python train.py --train_examples=195000 --horizontal_flip=true --encoder_arch="repvgg" --encoder_widths=[64, 96, 144] --decoder_width=384 --decoder_activation="squared_relu" --decoder_mlp_ratio=4 --decoder_fused_qkv=true --decoder_tie_embeddings=false --lr=0.0011 --magnitude_pruning=0.5 --weight_decay=0.1
Rows from block 6 of the image encoder of a small image captioner, named by matrix and row number. Rows with one number belong to one channel. Each number is 128 + 24 x the weight over its row's rms, rounded and kept within 0 to 255. All counts start at 0. Numbers have three digits each. After the name is the row's rms in percent of the matrix's.
After each channel's rows are labels from the 100 images, of 14848, where the channel reaches its highest value: "patch colour" is the nearest of a few named colours to the mean colour under the peak. Only what is clearly more common there than usual is listed. The data: rendered made-up planets.
# c3: 3x3 conv (encoder.blocks.6.c3.weight, 96x96x3x3, each kernel summed), inputs 0-95
# c1: pointwise conv (encoder.blocks.6.c1.weight, 96x96x1x1), inputs 0-95

c3.23 094:134170100124120135162144140145131124147162172127136126171146132119101127181127118099156135093168175115135161097150187152108131164148132170132104127156131146186091099137145107143151132111132122158126133113130135114132127117146113140153120125147134145121100188159114146141114135151094088164
c1.23 092:128128128128143162147107128128128128153162172128163128182163174090094104128128128128128146128171128104165160098128128172128151128128128158128128128128128128167128094074128106147128143128094086171128128095128081128088128153128100128114128128146128169128128128160128093110128128128128070186
patch colour: pink; white

c3.75 088:124126128110105105116091166124114131150125176117131117124121131122122113085126138140151068116132127151151122125085078109097123109098101119099122113138150129120121131076157132136069126138116113110131118116121147119136121116165068080114101143096095169121164090084154151081126124141140118104
c1.75 098:128176101147100128128128128163085113174103128128097098161128128128174165128170128128157128128169149174100128128128081128158106096164128128128128128128080165159152107128170091128128128128128150096145108128098128128092175163092143128167128147128083128128097128141128128128150128128128128089
patch colour: brown

c3.3 137:120133115147131126106120132114078153125106135130114148137125121115136118125135131118130046126109160138128135118111068134098130131113129131103117131121116131118117136142141106164121130105133055072142102107149126130111116118121139106083076119123112135124128022136148128121134144150128106082
c1.3 103:089128128160128128128128128112128128128144175109146107151104169156169105128128165163128104096128149147128128128099101179128151145163103128128154128164099162128128128128128128128103102128128061066159128097128148128163128154128128128069128161083155161128128128103128169151099128128104098128
patch colour: white

c3.76 092:109166119130161111154126119115116135122099144134117145144133139104122112145183095146121123085119158095143127100148124123096131128126107114103105153135130115126080086096151068126151132103112111075135120143129142105121144145101129123113127128138139120104056093169085131129146086104066115111
c1.76 095:106105128128128128128128115128080128128128171128158128128098170157156150150128128128174128128168167128162128091128151128128128107153128095128128097128128128087128128128110128128173128128128128083128128128128103128128158128128148128128101156148168104161039128164128092146128128143046094128
patch colour: pink; grey

c3.62 104:112113106150095149154175162130116142176141135128124166148131151139151116119160150125139176113141145133113126092159137141128137087164127151120136115112083109163126045137148144134124104132163121141151142133149118117111131138133094118082141128109126107094109145136107161120121115133047109111
c1.62 104:128112096128128128100128128128128128153145128086128128105128128181154151128141155128128128128085128128128128101128105097128153128118068128128100128164089128128128128153091128128095128128128128157157142128165128087128068083167128128057128128128105128128189128102128128178128145104064154128
patch colour: grey; green

c3.25 096:166150125135128063116077103129126161148110120128094130151116125128124125147126086127131075107124142129119140092110097131110111151089142106128101148122139148113081120114135052123096143101097114073094121117140174141086127128116129120106104131128062136130137138116128135113131120127099129096
c1.25 097:128178158145128128128165164109074128169092128088068128150166148169162170128164090128114128128128128128128084128159128112128120128114148064128128128128154128128089151128160128128106128162128128128128128155157128083098128128079128128155128156128128128089107109128128096161128128128147165128
patch colour: pink

c3.5 082:134142112128156095110093120153148116156134123128135127168125139117111120090110135113173080124119168128135138121122120157095086146102148120124109147101124134166110141121146146142114126101102130106129144085142173118176124116209144124142139087109122161107156167151106117142125066128140171130
c1.5 109:082128128102128128157095128128094146128128128128128128128097128128155128152128156128128096114128152128150128099128128128088128159128128128153128144160146117175090166145128128159165128101065079084128160087153091168150128128128150093170143145139128169128128128146092084094128159180128150128
patch colour: grey; brown

c3.35 099:148154142178131096143158123147146107164125151132120135160159133144142108172175131135145117138155161101134162113123097106119128140121166062150146166132127139145120147127155092150135149148112117063096129114132170129125144147135207139099116111121116156118131125136129156133148091137121159133
c1.35 099:175157081128156128128101149092164091128158153096093128128098152128159128128128128157173079128128128161128183151128136149128128090139072086096128154128128155128128128128096094128098128128128128128159128128161128128128069154128157159128109161128094172128128089128128128128128128128128128090
patch colour: white; pink

c3.53 098:115089116099111119140148173128161151155148116140110111143120117151145155113145126102120164150128095193117098108149169160119099124178097146148099077156117158139111139110097171096123114165142120148130132123133111139140126120107113108134106116112097104112065154133143122138130150130135098183
c1.53 098:128128096086160150128105128128106128128128128164128128128128146128165085128105096128098128128092085128157072128106156100128128061111090152128128147162128103174128128162128169128128128147099128128128139096153128128157148128063128128159128095146088128128128128163184128173128128128099128128
patch colour: green; blue

c3.32 103:116149110156143100130116090134132139129081108125147126169141105124138109134147046130091166076109086077129100153143104119107143110133120097105073127123153134121130131144143068117101141097100149096120123150125118135142133156120119139129153149124124101133085110103121086146133164121124105127
c1.32 102:128128100128116076128128128128128164152128128098128092128103128128105128128106128128128128168148102147114176106128106154165128128128156128128128128128128128128104087128081146101169128128153178089170128128092184128075128128098165128157128079150104106166101167169156128155110128156128104128
patch colour: brown

c3.84 124:136168122166101157148153174176138139195147117146123164170137158173144129121134130120170164131156142149150164127134113124129160137133162101108156138102131125145119123112147137142145141156142136142130155114137129099155168123125168144093121141133122123122108130159150149153137098189099154172
c1.84 108:128128128098089086152103128170168100128128128073090128128128128164128128144162128065169165094128107128128164177128128128128128145155096128114128128061128151107095151128128128181112128112128128128128146128128149128128128128151094128107114109128081128128161113114166102086105128128104128166
patch colour: brown

c3.10 116:113072140143128097145154137134132168129159134117111148055112133113140110129106174119146158179127135151136151150170136151115150129142129156142134123114157120073132135095086127138142138141128126155131123121107108148097117139072117166192128117163124149150097117129086125099110134112158114140
c1.10 109:157078128128128094128105150128128128128150158165128091100128160164161097128148156110128170173095128160115112128179148106128159107128095151107128103128164114128099106128128147128128128106096128112087161178087157128105128128128138118165128128156141101128079150128101128081097128128163154128
patch colour: brown; orange

c3.0 124:147061131129131130139113116157139131119109126107116136069099118084108107131119117113120139174084161144129149155125108129091134160138139136142088121114154126083128143122096101154129134090079135122104107121131134145100109131070121124201128140118099140152142133159144077124120155132141150117
c1.0 098:189128169160163128155128128128188109094157128128128128128128128158169152128128128128128109173099128128128168128151128157128128128128148128155096086163128102070153128128097128128170158096128128151105154128128098128092100166082128128183128128088098128128156150128128093128128128128152128147
patch colour: brown; orange

c3.17 111:140116120134105133122129166151116175123158141127134148119154135110125162124125137150130131136172134154107151123147162172113105128124134155147130116157123144093107105141118105130170131135109095122094131130124105131079155142016124134155084098126102141124069137130155152130139138136096121154
c1.17 099:145128095128128162086128166128128128182163105128128157128128128128103128128128089128113089128128128128082172128170128164151096128110128167128170142184128128128092128128128096128128128128090091128096151128174128128128128128052105146128128128107073128128128155128177128089112149128128128128
patch colour: grey

c3.51 083:142140110123125106102110124151144166143093095144153145143117076125127118113139069120128089072106120120135140143144087122113141161126172115109103164122186126150115148140132107160134144062127135101111105132144140091127137130101169103089122107131122095174153086143136117148133133138115144112
c1.51 101:173096128128095075155172101103128101128128155128128128128128093162128088128128128079128128128168128128098150128128092148082128128181085128128090110128165161128128128128179128128128084161093101128128159160128128128128128128128128128128128150092095128105128106103128154148087082128160128154
patch colour: grey

c3.64 116:121081118109127148122143138124111066148169147159136147103130143141137151173129159144127123104133116151149151117127180136127143128158136139139142138171087141125130092126099139118123129151172137146132166149117141128138109147122104124148120075132121156120105182113112152102150151109038105135
c1.64 095:153128089149098128128164096128078128169165101157162128128166165128156128158154174128128128128184128104111128128128178128145094128165128128128128162181128128093128128128128163128100152141128128128128156128128156162165166128093108128128157128128111107159095128158154128128166128099128107169
patch colour: grey

c3.49 094:151109143119111105141128112155147133125107156103133138135104094068131123149158075116068116074105141079120094134105137132101110146148101107104102152099148145105113111146131094094105118119093121131095115143129124107117065134115088089115105106147135108115106109114118123109132119137101090096
c1.49 099:128096128128128153128128151128145128095142128128128128149088089094128128128097091170128128078065128110165128128096128128128128096128128153128128115128110128077128128128158158128128128128177128146159087128128128104161060128161128068107172128128155128128128149145146128087128183128157128162
patch colour: brown

c3.14 123:101159117149123124109100118117103133118118126113130133156152113115100128141143127117141020135090147138120145126105066108108087136103171102126131147112079123156122130130163115134119109089132110086132125121158147139139150132154125124087104136103129144119150089129158126151117109129134162076
c1.14 096:152128128128149150128096156099091128128104128098128128128173128128165128128149161182166087128152163156128185080151083093076090128128128108107153128157128128100128128128128089150128128145128128128128128128128128158111128170128128142128092145128154128128104064128128171088128128161163128128
patch colour: white

c3.20 098:104162105124138066153132093138151118124108073124113140118123137123129077107115092086122163107115133109138122152149103114104166149159156095118099168087115107139102127126146094152112121112104157063095130123123158097134147117138141153138124139142121088163124099162139116139122102092103121134
c1.20 104:128096128158128080128092128128172153164128128128148099084128128128117089147128097128147161097078152128128128168096157128128128148128128095097099128128128095128128128092128150128140128086147164100128128128083163088110109156150128104149106086148128156169128128166101097095152098151145128157
patch colour: pink; white

c3.28 103:113114147160087110180157151162145147164167109102114159113133162155178122115114145108177181163137137147147166111148130155128145113172087091100178133094119113089128120119139140150153116152147129136146138112143143137136114146138113137120118108134130150128109125131090159076140111120122118155
c1.28 104:128128109128128128128086148128128158160102128078128092128128128179128128128128090128141128172128128142157155101128087128097128128150095090087094128071128083128112128128155128128142159089128100102128128128103097108128162108101128128081104128128083128128128105158074128083146128128128082094
patch colour: pink; white

c3.69 082:141108136147134114140114100151150145157103136173124142163142115155164090170137080142136104104106107112139147141091111125131111135146157086152088191144115117159103123151150109143134135100071123114128132122169141149161170153136114161138137120090159116135102155146127136149147095108097163123
c1.69 092:173128150093128103179162152162168128155165128175128128128128152128128128128100128128164164128083128112164128128158096128176096128155128128128142181128177128092128112128128128150155128128128194089128128128128128102128128195128115163128107128101128128128128168157128094128128155128128128128
patch colour: pink; white

c3.19 080:140106119149116131151123124182138141138101116138126186113101134088135121134115136159127078143129120126188135116122135125119110145089057135115130160143151135097117143094144133147118152094123101110100128142137130117097082152091133108135127080085157156154110108143097139102130145112121080162
c1.19 103:128164155128142128128128070128128094094092104128128099128102082128128092177095128128098163128128128128113128128128091093128128153147128128128128128128098069154101128128113128088128157128161169128116094128101128096166128097086142108169128101156155128175073128091128128128128162128128128148
patch colour: white; grey

c3.95 098:142128101153145144144141132150115128180124145143145128103108099100133127151116129131135129146124138161156140114133082118100182169114144113103091138085135114060087120132144106144121132114124092121117104135115141154101097106102102120100124150149132124141163029124102133127134170127131129116
c1.95 101:128163146175128128128128128171092101128128101161096105128147128144128128128128128128128128128140171101084153085101128128173128083128128128149091128085173113098105152128128149128128104154103128159128162109180128098158128128150100128128128185105128128128165073128168098156128128155100128109
patch colour: pink

c3.42 109:106152130187154133146097132135134134128141146133139126152141138094131157179118162198130034134110150163129165127104096126110141131102138132100116180134115122112110103139169121125139141121136113118145140119128177135128137170141119164132113133126152145100084095147132127130140135146134098115
c1.42 103:128159087171128156128128092128128151128102153144128128104147099094128172152101128128157083102128104164128158128101128128128158149128150097073128128147098128093090128159172160159148128128128090128128128154128108128128157096128076128128108128128128128128148067128128128128145103128178068128
patch colour: white

c3.67 096:099153158116055093136118124102139133124097136105139137105117129130113090124139098144128145110127162089092111111113101143162098132143136152116146117091075145178161138143162126096118116137159116148089118145146109110138167137123147125117111139134104087161075094117093118145111123107085106135
c1.67 092:128100128128128096128128128145128128128128164102128154128095128128106102128169098128128128108153128141158128128090128139180128180176128160149152128128128128128176128080128172142128147107128085169096106128128128115170179128178169113098128128116128128128088099087128128072157128135128089128
patch colour: brown

c3.83 084:098145145106111104116143114122131110156103119135113145142116132131146140123144078131127105085113168121118143072149120137101114141145125105094107154098135135131083078121170057152124128117169100071112119144145138096112124155115130103132117146127108125083127143170135136141146089168102114091
c1.83 095:128128117128096157158188172128128128170161128128128128089091162048128128128128128128161128128128169128109149128128163128164128097128097171155144093128107128085128072128105165128091128128128095128095088128128103108155158128128158128128128173128128128164128128115128128128128128128089103128
patch colour: brown; grey

c3.13 104:151126159150107106142093146093132072117119134095106123135148130148122112129151143137169100192146133161123139124111154096119116121163140115149106123119111145126129129134169120134085121128112139108097134116142181147124088144183131124138115115071138145128083154108117149094122072098143164105
c1.13 094:128128128128144107128146165128157128106092128087171086128128093085128128128092109128155045166128105128128157128101128109128128128128128166128096154128128128128157128168116101098092128128155159099103128128128169155128061156151128128128128151128128158100128166128165128097172128128128128097
patch colour: white

c3.81 074:128142129100123116101144084146128111115151118103160087136123146123077107119127134126127125090074129096152090129084159079145128160121130145135089112114123146134118133102090094078097144155127121128121136101091107113069125118096124128136159134122075139136121145130105165126079152154155140122
c1.81 085:101198128151153128152128150128128157149128087158172128156128128158128190128128128128128128097128128128128128079128128128128128128128128128128084128128128128155128128082128097128114128128128128094128091128128128128097128128059173067088173128128178083128128128128128088181112128128128128128
patch colour: brown

c3.29 118:101159135113120146152142131153143094147093132172139120098081101112128105113125094111118148070084143079142133151115134105106202137157156135104113117098133126110117105085117146145118135109142179142167095147132137128135106139123089116105140110128148122155162088123141118149148143103155138108
c1.29 105:080128128156104128128152128169128088150100128128163128097128128158102128128128128128147163128128165064093128154110128128082151128128117128128128156108109128152147095128103128175128108155164156157158128166128169081151128128128128128128128095104128096158128128100091171128128175128128181157
patch colour: green; grey

c3.46 102:123096129084119131126130144127143137113084102120112098107106115143123110098141084089129134148082147115143109143139123116099130082140140117105064113112116131082107117078148066134107116072089136126106109105119140124084114130089104088137115126097110126133144145139129081139120095122133153128
c1.46 097:162077144099128128085152170128160161128128128128098128069128128128128101128128105128088099168128110085080128102128128128136098065176185128128128128096128149128128128128128091128128144128164128128101146161128128076074128153128146128128128152139128093128161128128090128128128154104128128128
patch colour: brown

c3.59 092:118153061128103105121083094117137117153121107125106123107142099122105122109090135136127082071113099127126122128095127128117098143091116131143097132132129098125086132107130052083091102113101123102127127109109125140145121098140115103126137090120115161147142115092123116132083078100130126115
c1.59 101:128157081151128128101128128149128128151128128166128080128163114128128128109152094128099128128176152102101076128128169128169159143095128128155128128177148105128073095128128083082102128128128128128152159128167128158107128098128095148155104128092128099161128128150128128153128163095151094128
patch colour: pink; white

c3.82 123:058168114138135115109132115150123173144132162150110157192156137212141107107146138125154121126122131133136113108140115132097130137135127110104120124134125096162077094168139112106152119113121139112103103116147119158119146142149117133113142149129155104115161163158141125172105096126088147127
c1.82 098:128157128128128081128113161112128166111161169128166147128128164167128152128128128128184128111128093128110128128128128128128094128128092128128168128091128152188128102105078128152128121128115170161128108128128128119128092128128128128159128092128106104128158191128128128175153083094076128111
patch colour: white

c3.6 097:155144134155136139137142170134146101164177165151117155147138160148151137146105182141154144122177118152159167134135156132122145124167135145165143126184145143166134129151133127156137135157128115158118154154126097136144122131129135140159131134141115158133114190152136174148149120116092085165
c1.6 097:128093102128128093128096128156146079158170128128128128128128128077108160098095161128106144093173128151101128128128128128091150089146161128175150105164128151128100128096147128156158128156128128128102128128128153128106149149175128159160128159090128128112128192128128128093093107128128128168
patch colour: pink; white

c3.65 110:095134098111119125130166123116154074131125122132150087069103133077142121107107111097122153109086113099117100134106129098080167133155135099087121102090105113123103107115120124110107091128138139134137094131145112121125074127124076149138149120166144116100152109092132120147100144104151141133
c1.65 097:079128095096099074128128140100150128128128128163077128096128128109128081128128128128128128090128082128106128128148087089128128128128128128101091079128094128089095128077103154141097128128154128152128104128170096128128090146128075166128128102128105104128097095128128148128128128128091160128
patch colour: blue; green